config.toml
encoder_activation = "celu"
decoder_inner_norm = false
beta2 = 0.95
Rows from block 4 of the image encoder of a small image captioner, named by matrix and row number. Rows with one number belong to one channel. Each number is 128 + 32 x the weight over its row's rms, rounded and kept within 0 to 255. All counts start at 0. Numbers have three digits each. After the name is the row's rms in percent of the matrix's.
Before each channel's rows are labels from the 100 images, of 14976, where the channel reaches its highest value: "responds to" is what is common among them. Only what is clearly more common there than usual is listed. The data: rendered made-up planets.
# convs0: first 3x3 conv (encoder.blocks.4.convs.0.weight, 112x112x3x3, each kernel summed), inputs 0-111
# convs1: second 3x3 conv (encoder.blocks.4.convs.1.weight, 112x112x3x3, transposed, each kernel summed), outputs 0-111

responds to: banded gas giant; ocean world
convs0.18 102:156131124127129109092062151169055170176146146081127093087112196087115079058135124173139130157143146137107110138173141143110136130115092115105139170120147135121134196134144140094138138110134067131137145127197204104146077102122117073089116110111155114104176139108140125056190087138136086156079157128140152141093085090082091136075106126146
convs1.18 093:119102120160110170139077188164139086184100088082118137173147124109119131139100182125155155173101174115111087138130152136141115108117142099180142138160168158226138137128126095182140104099137152134109100098217164140132139147112121174121145082109197154118205144097159141118106173127104113115134099086166155109079163122111095092144180068154

responds to: cloud-covered world
convs0.23 098:199107128164156147093165179093136118078129154150140149129128184151152144147116131123157108089113103077120111179143074071138116110173147091119120080228124122116107093116102152113162113082153141100178128169181125078122168128146147132116115130171183140153099116166173095133210128129095120104196132111138085155121126176189110103152148165161
convs1.23 093:127133156136131216074161126175142115144110106085139111126102198192165154137123090141131139109119156110122180169126170158159110140055121140192132100107127087139165080108126143137143126153124122125157080102170158169114180137161077094162103111153151193119141103121078066157114098150152148091141090146164142162085213147110086111148106154092

responds to: banded gas giant
convs0.60 096:120139084161140131109203151146161154194105119096167126184122113135145148124140088169162172122115099102184170138161177147184105123097070191156127110138063118133117155085116098122145104147153135130101119121153190147121147061138128142131118130070103145075108161139077140100178145131141172181066114101134167194163084125105186142133124168140
convs1.60 089:100156121109166120106155114112109137119163098103106082189157088103152184147149146153129102156101074110120061132123121143183096154095124134149155134099096105131125097129117156189140143184110186199148130137110168153209107094194178136124114133139107128114187149111123129168170098089100189207139115089159134123164056156127119155098116117173

responds to: cloud-covered world
convs0.56 100:159129093097160104135121149102114156076153150134135113109117138113128075120124144197105110149074093155165105141126181031146121088111148118069138140124101133108074083141148093116076100155076137101169130136097168182128150106140150038129157180114130112149118122118115087073112130124098150075174047123099110125072132168134155088073112129154
convs1.56 095:150076164132142164151135178122163088121120149153081140125104176159174109110119140093123155145132117105140129063143088094187148104076169135135146096152114115144141180086138085113168134181093158083145158190068160139149143141149080106147132189101142082133098119106072136087172134136153161184079091125117049169095125109061128106149178135116

responds to: cloud-covered world; ocean world
convs0.96 106:066131166154148130100172122118146144095173102139088123119180098075084178197099170138170121122123094146163141088109128076142073103174144108123126117157147154142140091167110148153179148035172103169129108163167144087116157128158126101124068180135192130115130110122163084100148140170126114095149152116109057144112128132194138104156172103157
convs1.96 108:119175105130090113103103207125167080119134111193132128139099117136147187139137207126098154154115135149144144142080164098073142125157104117132126118146184140066093135140131106137195091087114117142158089112099139073153111164128095093141101145176054127094138131166129156147163116104117080174145169075081121195124153115103136203132143111079

responds to: ocean world
convs0.44 117:142134144125098144115149149100121095102172127206082135118167145126116118128166111164124128142099211097118149077151110098119088119109141076169109097106154126091104129113153065086136129129163154158132069039070109130139188185098118148150090108103130161139161110155143078123162115138135175197130041103100124130142141115171136119053158140148
convs1.44 102:092140127133029171076169126113096065094111110149088116106116097171129106174195084110160106115096157068184101087059134134107131164123160075150151085149111131105159121136178121107147109129135153140121102119104106111074104121161147109115097121122169124099169094094097130120166092154168098144169113055153075139102153170093115083142136102167

responds to: cloud-covered world
convs0.92 107:104139052165137148129089177094148146079138121121138080133120119176093161128067077108130167064100121063113114165128183113129075106085081144118068137155132053093096137096136111139107110117109118117152124113181067144124147094118110118121108148147119114099127146172177107129168087124160069133090064113149096163084092137123122199112162163099
convs1.92 116:155136125084110136116123128138108188165099082135144137125090126215159194161134142107126112137130137124074134117126091156161093118119134205156085101118147144122103137118145125117078138101081151163164151098092132116144138194179119136127144186105095137106125044147079195135157125155176137141074121123146103199148161125166137178084064075101

responds to: banded gas giant; full
convs0.64 106:116137122070123096180183112164112136142120078105129106115089055095110162126068090199136091074146087132099147145156189166115169078115125105114118150142171132111128136126133149125154158092036125087086081137139126127100148176072153091121148137136140161096077162091114144115135099130074137119117083133119211135081100143143100107099157090159
convs1.64 094:138108142095158120147106102146109132090124098101137183202155127047116121100114116152160137122133175133192106144092126203133149089169063075108091135128080141139165099166120106111136146129174156133148118136179046103100109079090198141141097130100196131096127111113095161144103137099121116063121122126160143055148148171114126095139130116182

responds to: banded gas giant
convs0.14 098:124158174075130139140141129097057113175081092056110129173090163105127140131130111133183132154164136115158115164132142153052100144110108128151131144044140144136122089133156092141107148114118124143081056136171157131095171143085125078185147136130129119155108118134161148120109086165080168124212099198183170105149114118147073146094124118123
convs1.14 097:134143155147147166114101055033108062123114165111134169156197153105119137142177092087164122105137175110131087141121177135135139102127094159064091125152163136118119100112133096122172101112138118088159047173143101131120114129109166142112108112122114175067107180056159175141101110131128136165157186111156123138147080098122167089175144157127

responds to: ocean world
convs0.21 084:094111150164089090136080081119088098099066168117095101103131080063119153149081154133126135121145124090108159143142123148111026118202124102116124159199101149113182124174140109167126127133138093156106152140142165111098062148077095169088128162155155111145132122133117135079122116080079130146191117165137115116110113153156110106165211153122
convs1.21 102:119123097130115157077103132160133122106121143181112203101150108151145138164128152097102081147102107130107109148148098139101132138135054092089102116082185117130135126117174094171127114106088081139143074190149093142146122126058124076168107163127153087153084127178114131108104148136140140122132078114059137106126220148063095131168122085051

responds to: ocean world
convs0.104 103:193205164134140130119203152102183140132174101128150155132159134131161196163137166127183128125164083063154119151104101147169144121139138077146116105125113158141110105134100168145167104109146081102133113137096091147199115097149090100174163151139081099089113091124119197104121125075137099152162117154069125132121154170189143085115068144124
convs1.104 089:151163072121148153153154127127058155203118176160142140196150174176101156152229132192171152135148118126155130096108119134151137078112122125153123068165092120101082145178140166123120111109109115155161077141163107176112134102099126134120126119127103152126137131110117122112187140153152134168123057115139095196093076127139088075147090169147